config.yaml
arch: "unet"
model: "segmentation model"
dataset: "rendered roads seen from a driver's seat, with toy cars, trees and houses"
train_examples: 72500
image_size: 64
crop_scale_min: 1
horizontal_flip: false
num_classes: 12
norm: "layernorm"
activation: "silu"
pixel_unshuffle: 2
widths: [64, 64, 128, 256]
blocks_per_level: 1
block: "basic"
attention: false
upsampling: "nearest_conv"
init: "torch_default"
residual_init: "none"
optimizer: "adamw"
lr: 0.0024
beta1: 0.8
beta2: 0.98
eps: 1e-08
grad_clip: 3.0
steps: 9800
batch_size: 384
epochs: 51.9
lr_schedule: "step"
warmup_steps: 980
weight_decay: 0.07
Rows from block 4 of a small segmentation model, named by matrix and row number. Rows with one number belong to one channel. Each number is 50 + 12 x the weight over its row's rms, rounded and kept within 0 to 99. All counts start at 0. After the name is the row's rms in percent of the matrix's.
After each channel's rows are labels from the 100 images, of 14848, where the channel reaches its highest value: "peak on" is the class under the peak; "responds to" is what is common among them. Only what is clearly more common there than usual is listed. The data: rendered roads seen from a driver's seat, with toy cars, trees and houses.
# convs0: first 3x3 conv (model.mid.1.convs.0.weight, 256x256x3x3, each kernel summed), inputs 128-255
# convs1: second 3x3 conv (model.mid.1.convs.1.weight, 256x256x3x3, transposed, each kernel summed), outputs 128-255

convs0.182 094:53 42 71 77 47 59 23 33 36 51 53 43 56 61 60 61 64 62 55 74 72 66 70 56 63 40 68 68 76 59 50 46 41 41 58 49 69 47 25 60 32 57 49 68 62 39 52 59 39 60 52 43 68 60 50 72 41 62 45 49 43 32 57 47 68 42 54 47 65 51 77 57 43 45 41 41 48 53 71 76 63 50 59 35 73 57 48 45 45 32 52 61 50 57 39 53 52 40 56 57 33 65 46 46 27 53 52 45 63 63 58 47 47 44 54 43 44 60 67 34 44 66 60 63 82 57 47 50
convs1.182 119:36 60 63 41 49 51 47 69 55 54 54 45 26 49 48 50 54 51 49 54 52 44 38 52 43 49 43 42 45 50 40 40 67 43 65 49 60 53 66 56 67 35 55 61 36 68 65 45 55 64 32 56 44 51 40 43 30 38 59 45 54 48 53 68 59 43 58 49 34 52 56 63 51 51 38 59 50 29 52 58 30 50 61 64 56 58 39 61 57 39 59 46 38 62 71 48 59 54 42 38 69 26 46 59 64 55 65 54 28 45 59 40 46 60 57 37 41 69 56 72 36 34 60 61 26 67 50 37
peak on: sky
responds to: truck

convs0.165 095:49 41 68 59 60 81 59 57 52 64 40 60 50 67 62 61 58 58 49 65 59 61 54 51 43 44 66 62 61 57 56 42 52 48 66 59 53 27 44 56 43 56 46 71 31 27 56 50 50 43 48 47 49 46 47 80 53 68 48 65 53 55 58 34 48 30 66 49 53 49 51 42 48 36 57 40 45 40 60 75 80 60 42 49 61 61 66 52 63 59 62 52 43 63 34 35 57 61 44 66 55 63 52 64 43 34 69 57 38 58 73 45 53 65 48 64 78 48 49 55 53 51 86 44 60 63 66 53
convs1.165 090:39 52 57 41 54 56 29 41 57 35 48 42 41 45 29 54 62 38 54 55 64 44 59 53 67 31 32 56 78 57 48 48 58 50 40 38 37 66 72 53 53 46 68 56 44 62 40 39 54 57 54 75 68 63 46 42 50 44 39 28 57 48 51 52 48 73 22 50 60 65 55 53 55 29 56 66 60 55 76 52 43 55 60 32 54 71 40 40 32 35 54 55 41 88 50 43 49 52 56 44 42 31 53 53 65 49 50 60 28 38 44 51 53 45 69 57 35 70 41 49 17 48 40 54 46 58 34 38
peak on: house
responds to: bends right

convs0.249 118:52 54 56 42 59 32 71 47 44 46 46 54 69 64 47 60 70 50 66 34 46 48 58 63 47 61 53 36 45 45 53 52 59 67 47 54 48 68 60 45 74 75 79 43 52 73 53 65 58 62 58 51 39 51 65 36 47 51 65 65 59 45 47 63 62 44 68 68 66 58 57 52 34 55 65 63 63 65 54 59 48 42 73 46 56 60 58 50 54 68 46 84 48 47 58 47 45 41 45 47 47 31 57 41 46 78 51 59 68 58 72 77 31 49 65 45 58 60 45 64 49 58 57 48 63 41 30 79
convs1.249 085:47 46 57 60 46 48 52 47 45 63 28 50 49 35 85 60 50 71 34 39 64 53 52 35 61 53 60 55 61 66 56 68 44 51 55 61 59 44 30 43 44 43 45 25 40 46 68 46 31 41 44 45 48 56 51 58 32 52 33 56 56 62 41 50 39 44 63 53 53 22 29 55 42 62 51 50 50 45 37 52 53 52 25 50 41 44 33 41 43 34 54 39 83 36 49 63 43 43 39 33 51 73 25 58 48 39 47 25 45 62 43 47 43 47 50 57 52 28 66 34 58 60 86 46 68 49 59 48
peak on: sky
responds to: dusk; straight

convs0.6 096:53 46 56 33 50 38 45 77 67 41 54 57 47 54 24 43 56 38 35 47 54 35 60 30 59 45 58 60 46 45 54 58 59 46 39 54 41 59 58 35 66 48 68 44 46 67 56 62 70 58 38 62 58 64 56 54 58 24 54 43 53 32 49 59 70 61 63 42 48 62 63 44 49 43 66 69 62 51 69 58 53 58 66 61 45 76 64 46 57 42 64 62 40 62 61 61 61 62 13 37 48 38 75 73 64 43 62 66 41 58 44 61 47 63 50 53 50 62 32 67 49 49 62 55 58 62 48 57
convs1.6 063:19 58 41 48 32 45 81 39 44 59 67 37 46 43 52 58 40 37 44 72 44 37 51 41 65 46 49 55 69 57 35 63 59 46 46 77 76 52 57 43 63 35 43 47 52 52 39 36 59 44 53 57 47 60 57 61 61 69 56 56 54 44 59 55 35 54 42 54 70 52 22 68 46 70 54 40 56 56 61 40 54 56 25 68 65 58 32 56 44 24 56 49 75 56 57 46 52 51 45 40 47 44 57 40 68 49 59 34 37 49 56 48 39 49 54 49 39 40 50 50 46 45 43 54 58 48 80 36
peak on: verge
responds to: lamp

convs0.217 093:37 53 81 68 42 77 58 51 69 52 62 43 61 64 59 63 59 68 46 60 56 66 52 44 79 76 67 69 64 59 49 64 49 75 54 65 40 48 48 69 48 48 34 57 53 41 60 56 48 52 66 68 53 57 43 44 48 61 55 48 48 62 70 53 45 43 24 71 52 25 41 47 65 34 47 68 62 44 41 72 54 54 29 43 61 42 40 46 55 51 74 40 81 60 60 49 73 66 59 52 34 44 36 48 59 54 31 35 50 42 38 53 32 48 40 53 29 60 56 54 61 49 55 44 58 66 52 46
convs1.217 157:29 66 52 35 38 42 52 57 37 41 58 57 38 58 51 59 43 47 53 41 48 38 28 60 39 50 39 46 53 47 33 45 61 41 51 56 71 40 55 45 62 47 61 53 29 69 59 43 56 65 24 43 34 63 64 38 51 59 63 60 60 47 55 55 53 46 74 36 37 53 51 61 43 62 31 39 41 41 42 55 31 55 60 52 42 43 58 59 62 33 44 56 52 57 52 37 43 40 42 54 72 27 47 43 62 58 57 57 51 40 67 54 40 69 53 24 52 60 69 65 34 47 54 65 31 67 61 43
peak on: verge
responds to: straight

convs0.90 108:43 58 59 66 59 60 36 52 54 68 41 60 59 60 51 55 64 49 63 63 62 68 60 65 66 71 32 35 64 53 68 38 63 34 45 58 67 49 41 30 41 47 68 54 83 42 46 37 45 64 60 45 46 66 39 54 48 56 62 66 36 34 52 42 42 36 58 76 49 47 66 41 52 52 47 42 50 38 48 36 56 67 47 68 62 62 55 59 58 75 34 57 54 45 48 43 24 47 70 49 44 48 61 41 33 37 50 44 53 50 75 58 62 55 48 53 75 36 68 42 80 47 43 54 67 57 58 49
convs1.90 092:56 56 60 53 34 46 53 52 68 37 56 65 45 55 53 39 58 61 42 42 31 67 41 46 31 28 40 43 28 25 50 59 58 52 48 59 50 62 56 74 68 43 36 43 20 61 59 62 83 53 48 59 57 63 48 50 47 37 82 28 49 29 53 74 40 44 45 50 32 56 60 65 60 50 51 69 49 49 49 64 30 60 57 51 42 43 52 37 41 46 50 48 50 48 73 50 64 42 65 43 60 30 57 57 75 49 50 56 54 50 47 36 49 48 47 65 36 66 68 67 45 42 65 53 46 40 47 34
peak on: truck
responds to: truck; vehicles: two

convs0.45 094:61 61 46 46 56 46 41 39 59 73 44 44 35 57 55 72 50 54 58 47 50 51 58 63 65 76 70 59 44 43 52 45 41 47 43 36 61 35 51 78 43 72 43 58 48 58 56 69 52 36 62 59 58 68 66 53 43 77 66 56 69 49 60 38 38 52 59 46 54 44 69 54 50 44 55 38 43 52 68 51 50 65 55 43 61 42 56 44 70 53 59 62 41 69 36 46 45 52 53 60 44 68 52 46 57 41 47 59 61 57 55 43 37 59 59 70 49 28 37 48 49 80 48 53 64 52 41 51
convs1.45 076:25 60 62 52 42 61 59 65 55 30 40 40 39 28 67 45 38 50 21 56 62 50 38 32 54 56 55 71 62 66 53 75 62 48 66 52 45 59 51 45 57 31 47 55 42 56 54 57 58 34 38 64 47 58 59 57 39 29 44 36 51 52 44 62 57 68 57 48 49 38 42 66 71 36 30 51 44 31 54 66 44 45 47 43 46 70 31 41 47 34 74 37 78 70 68 69 70 59 35 42 47 32 48 55 64 50 55 45 38 44 39 33 69 46 68 44 35 54 71 50 32 40 59 43 39 57 50 48
peak on: truck
responds to: truck; bends right

convs0.211 095:48 46 62 27 63 49 62 72 66 41 48 47 49 49 35 64 63 42 36 46 53 39 53 26 49 43 63 55 60 61 59 63 48 64 44 52 36 51 69 40 73 57 71 43 32 69 56 65 70 51 29 66 45 58 59 58 56 37 57 59 56 36 52 55 64 62 73 49 62 59 61 43 46 47 69 69 58 43 68 53 57 50 63 56 53 72 58 40 61 38 64 70 35 70 65 58 60 63 14 48 50 43 64 71 63 49 57 60 48 57 54 65 48 69 49 59 64 55 33 64 42 49 67 59 50 62 56 68
convs1.211 050:29 57 45 40 42 45 68 31 46 50 62 38 43 61 46 72 49 36 58 59 59 20 57 57 71 44 45 59 70 47 36 36 61 52 42 61 49 58 58 59 57 40 50 59 51 58 53 41 50 57 55 49 65 69 57 44 45 79 44 59 49 47 69 36 36 57 31 49 63 55 33 71 30 54 66 57 53 73 49 58 42 47 45 63 50 63 37 59 28 24 54 50 63 59 48 32 50 50 65 48 45 51 66 41 68 44 58 63 50 48 63 51 33 43 61 60 24 59 44 50 28 51 48 51 63 76 49 31
peak on: verge
responds to: dusk

convs0.73 096:42 61 60 58 45 42 49 79 33 36 69 47 54 66 65 35 37 46 49 67 40 49 59 45 60 50 58 56 30 49 49 75 45 42 65 37 41 65 57 47 57 41 41 59 41 62 57 35 59 51 42 55 46 54 46 61 61 49 32 38 46 54 47 58 57 65 54 45 61 64 49 55 61 42 47 49 33 62 64 59 57 38 42 52 46 57 35 60 42 51 58 53 43 44 67 71 73 56 45 37 61 51 67 83 71 44 65 39 48 62 46 38 49 50 43 43 40 65 23 74 44 36 52 33 22 50 53 50
convs1.73 077:56 41 40 56 38 50 49 32 53 59 56 61 69 42 45 42 44 42 38 56 36 36 48 42 58 56 52 42 63 52 66 59 57 58 43 67 57 33 31 45 45 65 66 40 61 35 37 52 58 27 64 41 49 45 52 52 65 70 56 63 55 49 46 55 27 39 56 39 54 56 29 29 44 71 44 42 55 50 54 34 72 69 46 55 50 40 49 39 46 42 43 62 58 30 34 50 38 46 38 60 33 74 42 35 41 52 26 29 55 56 58 65 54 68 21 71 70 43 43 53 51 62 51 46 54 42 63 51
peak on: road
responds to: bends right

convs0.17 089:55 60 48 66 43 50 39 28 42 47 25 50 64 81 63 43 62 46 72 46 51 55 62 52 49 17 44 77 45 58 63 48 38 31 72 39 57 67 56 51 30 49 45 68 64 53 29 64 58 63 41 58 67 59 47 62 45 42 59 47 44 41 29 55 60 60 40 52 66 62 43 56 44 65 49 50 43 50 74 50 58 68 36 22 43 58 63 43 36 58 42 57 57 41 45 57 29 34 63 49 40 47 52 42 50 36 69 41 40 57 62 38 59 64 61 63 57 52 57 42 54 61 59 72 57 44 67 53
convs1.17 128:36 61 79 49 48 47 59 56 55 50 58 54 46 46 68 58 67 62 37 45 34 48 23 50 36 69 46 37 28 44 58 42 78 54 68 44 57 45 53 38 70 44 49 52 31 61 71 57 60 48 26 46 21 42 45 43 33 49 68 50 51 48 60 64 62 34 83 49 31 43 46 56 47 58 42 52 34 35 45 66 37 40 62 59 51 41 41 58 69 38 47 46 50 35 64 48 49 52 25 53 69 19 45 57 52 52 54 51 40 58 58 47 47 57 44 37 60 62 59 75 50 45 73 54 19 65 42 60
peak on: truck
responds to: bends left

convs0.134 102:55 65 52 50 69 34 57 63 66 40 60 47 51 45 32 65 64 35 34 33 42 36 58 49 59 56 59 53 51 41 49 56 58 42 34 41 40 59 69 33 83 58 76 30 43 86 56 57 75 48 57 58 50 67 74 53 53 30 62 54 56 38 47 68 54 59 67 44 65 54 63 50 53 39 61 67 60 49 58 47 54 47 57 43 35 69 61 45 60 53 44 66 48 53 62 46 49 59 15 42 51 36 72 63 68 58 54 56 57 57 46 69 44 64 56 50 56 49 37 57 49 53 62 60 53 45 43 80
convs1.134 072:38 51 48 43 41 47 72 48 41 67 71 44 47 54 69 49 32 46 54 41 57 31 63 41 60 50 66 50 61 64 40 63 29 35 45 69 56 50 41 56 35 36 36 59 67 53 61 27 43 56 61 39 43 63 49 59 46 72 45 73 54 49 49 51 29 34 46 57 59 55 28 62 31 64 59 40 45 63 56 58 58 61 28 70 65 47 41 62 34 36 70 45 72 49 52 56 51 66 53 42 65 74 41 38 63 34 57 39 46 54 52 51 48 50 53 53 43 45 41 46 48 50 71 44 63 35 72 27
peak on: sky
responds to: dusk

convs0.55 100:52 52 46 70 54 39 72 54 49 43 68 35 75 31 47 43 53 47 33 62 38 46 23 51 38 56 41 25 28 44 44 55 58 66 29 59 58 67 54 15 75 42 38 57 38 57 64 47 31 49 57 54 52 43 68 31 55 61 40 44 53 54 38 46 54 62 41 37 42 48 53 56 46 53 50 63 67 72 36 51 69 55 73 57 45 26 29 55 37 37 35 52 43 43 62 45 26 34 60 34 67 58 38 66 60 67 27 44 39 52 52 41 47 36 62 47 49 47 69 52 48 45 53 61 37 47 58 63
convs1.55 093:57 43 39 61 51 49 49 50 53 55 48 44 56 36 38 36 33 37 33 50 44 45 68 38 71 38 60 70 71 67 57 66 28 56 34 59 45 36 34 56 36 49 47 31 54 50 46 66 42 44 74 54 82 67 60 59 56 48 41 46 53 41 66 45 21 60 35 47 63 42 35 45 54 50 42 67 62 63 64 43 62 70 34 25 51 60 44 24 50 40 56 56 62 61 42 58 58 43 42 46 28 82 45 43 53 41 33 34 61 52 41 56 58 46 36 75 44 39 40 30 49 61 42 50 68 46 58 42
peak on: road
responds to: straight

convs0.253 124:45 66 47 43 63 57 56 47 30 54 54 76 47 64 38 46 66 44 68 58 53 50 33 71 28 34 42 46 46 69 46 46 71 43 49 44 71 60 64 29 47 50 72 54 58 81 45 32 74 54 56 37 62 34 53 56 66 52 48 65 49 37 40 64 65 57 63 63 68 65 53 65 43 53 56 37 42 58 40 35 41 48 65 53 46 58 62 61 45 62 34 52 51 63 49 42 37 55 62 62 45 48 43 46 49 53 50 66 47 54 73 72 67 54 68 35 49 42 61 70 69 60 38 70 45 40 55 52
convs1.253 119:54 49 72 72 42 66 56 49 71 41 37 45 61 40 66 51 65 67 18 35 27 69 36 37 49 59 66 37 47 53 73 59 72 60 52 38 39 60 40 55 53 49 53 29 33 40 68 66 61 34 45 61 46 47 44 64 36 37 69 37 47 52 59 61 29 41 65 53 41 29 51 45 67 49 48 65 45 43 37 46 57 50 42 29 50 38 47 31 64 38 38 47 57 45 56 63 48 42 36 54 52 50 41 55 55 45 20 47 54 60 37 47 60 39 45 62 61 41 65 60 67 51 75 38 39 60 37 59
peak on: road
responds to: bends left

convs0.203 116:43 53 52 60 44 71 61 39 59 38 50 69 54 38 32 33 71 55 56 57 48 62 48 54 59 43 27 55 47 41 40 59 52 65 57 36 48 72 67 41 65 56 51 37 45 72 29 73 74 36 32 56 50 43 47 47 57 62 51 41 47 64 43 66 42 56 63 42 53 49 42 67 53 57 64 56 60 54 30 32 21 51 48 58 21 62 50 47 40 48 39 49 53 68 74 57 48 39 64 58 35 43 20 23 63 56 49 64 44 44 44 63 64 42 63 49 42 52 40 73 56 51 23 65 47 39 43 60
convs1.203 125:58 34 64 67 44 59 42 56 47 67 42 55 58 37 69 42 52 49 33 49 50 51 47 39 61 77 70 47 58 69 65 43 52 50 56 33 42 32 17 41 26 41 51 29 50 32 65 46 28 43 49 43 52 33 39 68 47 52 38 55 68 69 52 30 36 44 64 59 53 40 35 33 56 59 36 40 26 47 54 66 64 76 29 46 70 45 39 48 74 40 40 34 59 45 44 59 50 53 37 47 45 53 40 54 30 20 37 37 39 38 38 51 67 47 30 70 51 45 50 33 64 57 66 30 50 61 51 48
peak on: road
responds to: straight

convs0.127 089:39 38 69 47 62 70 48 74 54 54 40 29 53 63 62 62 43 46 52 60 65 53 62 32 48 57 65 58 59 63 76 58 35 60 59 68 64 28 41 56 45 69 44 68 53 28 51 40 35 65 47 57 50 60 48 76 56 56 51 49 42 58 69 51 58 50 61 63 54 45 45 55 57 51 47 66 58 35 67 54 60 70 41 38 67 62 47 39 67 53 79 51 53 70 38 59 62 61 23 53 56 65 76 67 53 45 57 60 60 59 64 44 62 56 49 72 66 60 52 58 67 52 78 53 51 60 77 41
convs1.127 073:46 44 61 39 53 48 37 40 57 25 46 62 49 42 41 44 71 51 51 49 54 43 30 43 51 36 26 46 47 41 54 36 68 66 51 32 40 58 63 43 70 62 68 55 42 61 44 47 68 54 36 58 35 56 57 28 61 40 53 37 64 46 38 44 76 66 45 28 48 65 65 49 54 49 58 56 50 47 59 59 28 47 56 60 40 54 49 56 42 28 34 64 45 60 44 47 43 53 50 53 47 19 51 55 49 50 53 62 37 52 49 58 47 54 64 45 40 68 55 63 39 55 49 50 32 67 39 58
peak on: house
responds to: house; bends left

convs0.29 100:69 49 48 40 41 32 56 53 56 54 61 50 82 62 56 49 67 48 44 47 62 34 54 74 67 65 49 37 60 29 38 48 67 40 53 52 53 44 54 35 50 57 42 48 76 64 76 53 47 75 69 39 39 51 50 43 41 42 48 56 62 39 40 58 74 66 59 67 51 56 73 52 59 62 68 51 40 66 51 57 59 45 69 62 55 58 66 75 55 39 41 67 66 59 60 47 52 68 51 50 68 47 63 64 58 37 52 56 58 48 42 64 33 62 58 43 50 49 65 55 47 56 68 46 59 51 55 62
convs1.29 099:40 47 41 51 40 49 73 54 50 48 41 47 60 35 61 55 48 56 24 42 37 59 58 37 60 29 70 51 53 48 52 66 44 46 49 51 55 50 52 58 52 39 55 29 39 45 48 61 56 29 56 55 66 51 54 66 48 41 59 47 35 37 64 60 24 43 41 60 64 36 44 57 62 53 39 48 57 58 45 46 76 31 29 32 47 60 42 18 40 37 63 49 78 54 55 69 59 56 65 46 43 71 39 45 65 47 32 46 53 53 44 49 62 47 49 68 56 44 55 39 56 53 66 44 81 38 58 47
peak on: road
responds to: bends left

convs0.37 102:58 42 58 51 51 68 54 54 69 47 43 38 55 60 40 54 46 53 40 57 52 64 33 32 55 55 55 44 73 59 66 46 67 65 57 47 64 36 60 66 57 60 55 64 17 38 52 43 50 45 45 72 41 64 61 84 51 48 58 36 42 52 62 47 45 50 64 59 56 46 54 57 61 36 57 63 52 36 62 31 62 56 41 45 58 65 59 47 66 46 63 52 40 68 38 51 58 48 23 64 34 58 66 60 50 45 45 76 63 52 56 44 53 55 46 69 65 46 44 63 69 62 66 45 50 57 69 56
convs1.37 094:51 46 52 37 47 40 25 45 39 48 58 66 39 53 42 46 56 48 59 63 69 33 57 57 56 48 28 50 60 40 31 26 43 48 50 42 48 49 49 49 45 55 60 53 52 60 47 30 54 71 54 48 50 52 49 31 49 54 47 53 69 65 39 42 61 56 28 42 57 67 62 52 49 50 55 49 45 51 57 71 35 53 36 74 49 58 47 63 27 48 48 54 45 59 42 36 44 44 75 44 54 28 62 57 44 31 62 55 26 31 63 51 39 55 55 39 31 74 52 53 33 50 54 56 50 53 45 42
peak on: tree
responds to: tree

convs0.227 103:39 52 53 50 63 54 42 47 49 47 51 49 47 56 55 50 64 54 60 38 60 62 72 56 69 67 46 63 38 65 50 28 46 63 37 48 61 45 41 57 46 38 52 36 55 49 29 42 52 60 53 58 55 52 42 56 72 38 47 50 51 35 57 35 35 68 36 55 61 55 65 49 44 49 43 63 73 34 50 38 48 82 23 49 50 55 35 41 57 66 49 48 42 30 46 54 34 25 50 44 49 55 56 45 45 36 48 34 36 36 54 56 76 53 61 53 49 62 44 31 68 55 46 69 58 54 59 59
convs1.227 163:52 56 55 42 40 42 58 49 59 30 56 65 53 50 58 44 60 67 43 23 28 57 26 50 22 47 42 31 21 31 55 32 66 58 50 37 50 56 53 61 71 61 56 43 22 64 62 65 74 55 34 49 41 57 69 42 48 46 81 53 49 29 58 60 52 40 68 40 27 51 65 59 60 57 58 59 49 45 28 51 29 48 61 57 41 35 63 54 63 45 44 55 51 37 59 48 48 33 53 63 71 34 52 48 65 60 42 76 63 58 59 52 42 45 48 45 59 62 63 69 63 57 63 60 36 59 42 60
peak on: road
responds to: truck; vehicles: two

convs0.231 088:63 50 57 32 48 68 54 75 67 50 38 36 53 58 44 55 50 46 55 64 62 55 63 28 44 53 68 51 68 51 64 50 43 60 53 57 48 43 47 57 60 70 67 57 34 44 48 65 61 39 42 62 55 60 66 70 47 43 56 49 48 33 62 52 57 50 79 51 52 53 57 40 55 52 55 67 59 39 63 59 71 62 54 59 59 76 64 42 83 51 66 61 45 72 54 56 58 45 12 55 40 52 72 62 59 48 55 69 61 52 69 61 51 66 45 69 68 58 47 52 52 61 73 48 63 64 51 71
convs1.231 063:36 56 47 26 62 51 36 45 42 48 51 42 42 47 35 57 52 51 56 40 66 37 56 49 64 45 35 60 62 54 34 45 49 53 54 41 45 71 76 33 58 49 76 60 55 74 45 35 56 64 59 60 38 65 57 32 54 44 37 53 48 51 43 51 78 69 29 29 66 65 52 57 40 36 78 57 62 50 45 43 36 44 40 50 51 72 47 62 25 49 48 53 54 63 51 44 47 61 66 43 50 45 43 57 62 47 69 59 37 48 60 59 33 55 74 31 45 45 44 48 33 51 47 63 55 42 40 55
peak on: verge
responds to: bends right

convs0.129 088:68 52 79 57 47 50 17 44 68 49 53 53 68 28 61 37 56 58 35 60 54 27 50 58 60 42 51 49 82 35 64 60 62 63 48 68 60 75 65 42 37 66 41 32 26 47 82 63 67 43 42 55 47 56 45 53 61 52 57 45 47 58 52 72 41 51 38 59 63 50 73 45 71 43 35 43 69 60 50 42 46 67 47 39 41 55 76 27 45 66 65 50 63 47 62 33 54 54 32 65 44 39 63 57 52 46 55 37 56 48 28 49 37 50 48 54 50 45 61 30 70 41 74 37 42 49 51 39
convs1.129 095:36 55 51 46 21 33 44 49 41 30 56 68 49 47 48 32 27 34 42 51 40 38 40 44 38 38 35 52 62 44 44 46 44 45 34 63 54 39 39 75 47 55 45 51 25 66 48 53 61 56 53 45 75 66 76 37 66 55 70 48 69 46 64 47 41 54 54 45 40 47 55 54 65 60 27 56 37 58 51 66 46 65 46 37 24 46 55 39 57 27 48 62 45 70 37 49 51 29 56 52 50 40 54 44 59 54 41 64 62 32 49 57 49 54 35 38 37 66 65 51 37 58 44 57 46 65 55 32
peak on: road
responds to: bends right

convs0.206 086:54 39 64 49 45 72 42 49 51 52 55 54 48 56 44 54 49 53 61 69 57 52 70 42 46 45 60 58 68 56 49 45 52 54 58 66 73 29 48 46 45 72 61 68 39 40 38 51 48 41 50 56 53 71 67 74 43 60 57 58 44 50 61 50 64 38 72 52 53 44 53 45 59 50 45 55 48 44 57 59 72 65 43 53 67 60 65 47 72 55 59 66 44 77 41 43 65 55 30 57 43 67 68 58 44 49 55 74 59 52 63 48 48 60 53 62 71 52 62 56 58 50 68 51 61 56 63 59
convs1.206 074:48 47 62 41 60 50 31 47 50 44 41 51 40 47 42 58 64 55 51 50 66 52 53 56 62 43 33 52 65 49 45 37 59 48 55 21 47 58 63 35 58 51 60 55 45 62 53 42 57 62 47 65 36 57 41 43 45 41 45 37 77 62 42 50 67 65 36 31 56 64 62 53 52 45 55 56 58 44 74 57 35 63 49 45 55 67 46 53 36 39 40 53 37 71 50 40 47 48 54 42 48 12 53 63 58 43 63 48 27 37 57 44 42 52 69 47 39 65 41 50 23 44 45 52 41 52 33 52
peak on: tree
responds to: bends right

convs0.238 092:44 69 76 57 49 56 49 22 40 49 55 67 62 75 51 66 50 62 66 44 57 52 61 68 58 39 58 66 54 50 53 43 57 47 47 53 73 54 47 45 52 58 59 55 45 45 57 61 50 46 71 53 74 71 51 60 54 50 50 49 51 57 48 70 57 39 43 51 64 43 55 50 56 51 53 48 32 66 51 57 72 67 71 31 51 55 59 49 52 50 51 69 43 48 58 55 38 39 54 63 42 45 43 35 62 71 40 55 56 61 65 50 59 57 71 55 60 40 63 68 32 45 49 68 59 39 48 50
convs1.238 083:32 64 62 41 38 42 61 56 46 54 60 51 33 44 67 50 43 52 41 45 66 34 42 41 50 53 43 54 51 48 36 70 52 32 58 60 56 56 54 44 46 31 46 41 40 65 73 44 57 54 35 50 39 60 49 39 34 53 63 57 60 53 42 64 54 52 62 56 53 53 39 71 52 55 43 45 39 42 53 76 37 53 41 53 46 55 29 57 39 29 65 39 69 56 65 47 55 53 45 30 69 32 50 66 66 40 72 51 38 39 60 35 44 67 57 37 36 62 65 53 32 40 79 50 39 64 64 33
peak on: truck
responds to: bends left

convs0.125 100:75 41 27 35 30 79 53 47 69 58 59 36 48 58 50 60 44 65 48 65 66 54 41 57 47 45 68 52 63 59 46 16 31 50 47 63 50 42 41 38 63 51 38 58 63 35 69 50 33 53 80 52 74 46 54 61 64 59 45 63 76 76 50 26 68 53 73 41 69 48 63 71 49 51 56 52 50 70 59 55 75 50 58 42 65 51 55 51 48 54 60 62 62 64 39 53 56 48 58 56 53 60 63 54 69 55 55 56 57 50 53 32 43 33 47 31 37 49 46 40 46 47 27 45 53 55 42 37
convs1.125 080:65 36 56 57 20 48 53 31 56 36 37 58 46 43 54 58 55 49 29 64 52 60 57 39 60 25 40 71 82 45 41 46 56 59 46 39 52 55 47 74 56 47 57 39 32 46 40 57 77 38 52 71 56 47 63 63 54 48 51 30 67 53 46 52 37 53 20 33 59 54 75 46 74 49 50 59 52 57 61 57 55 43 25 47 49 64 40 27 28 25 49 54 67 65 47 55 55 41 60 46 36 36 50 50 65 46 54 45 44 40 45 36 48 31 55 54 32 66 68 46 25 55 48 34 71 41 42 37
peak on: verge; truck
responds to: straight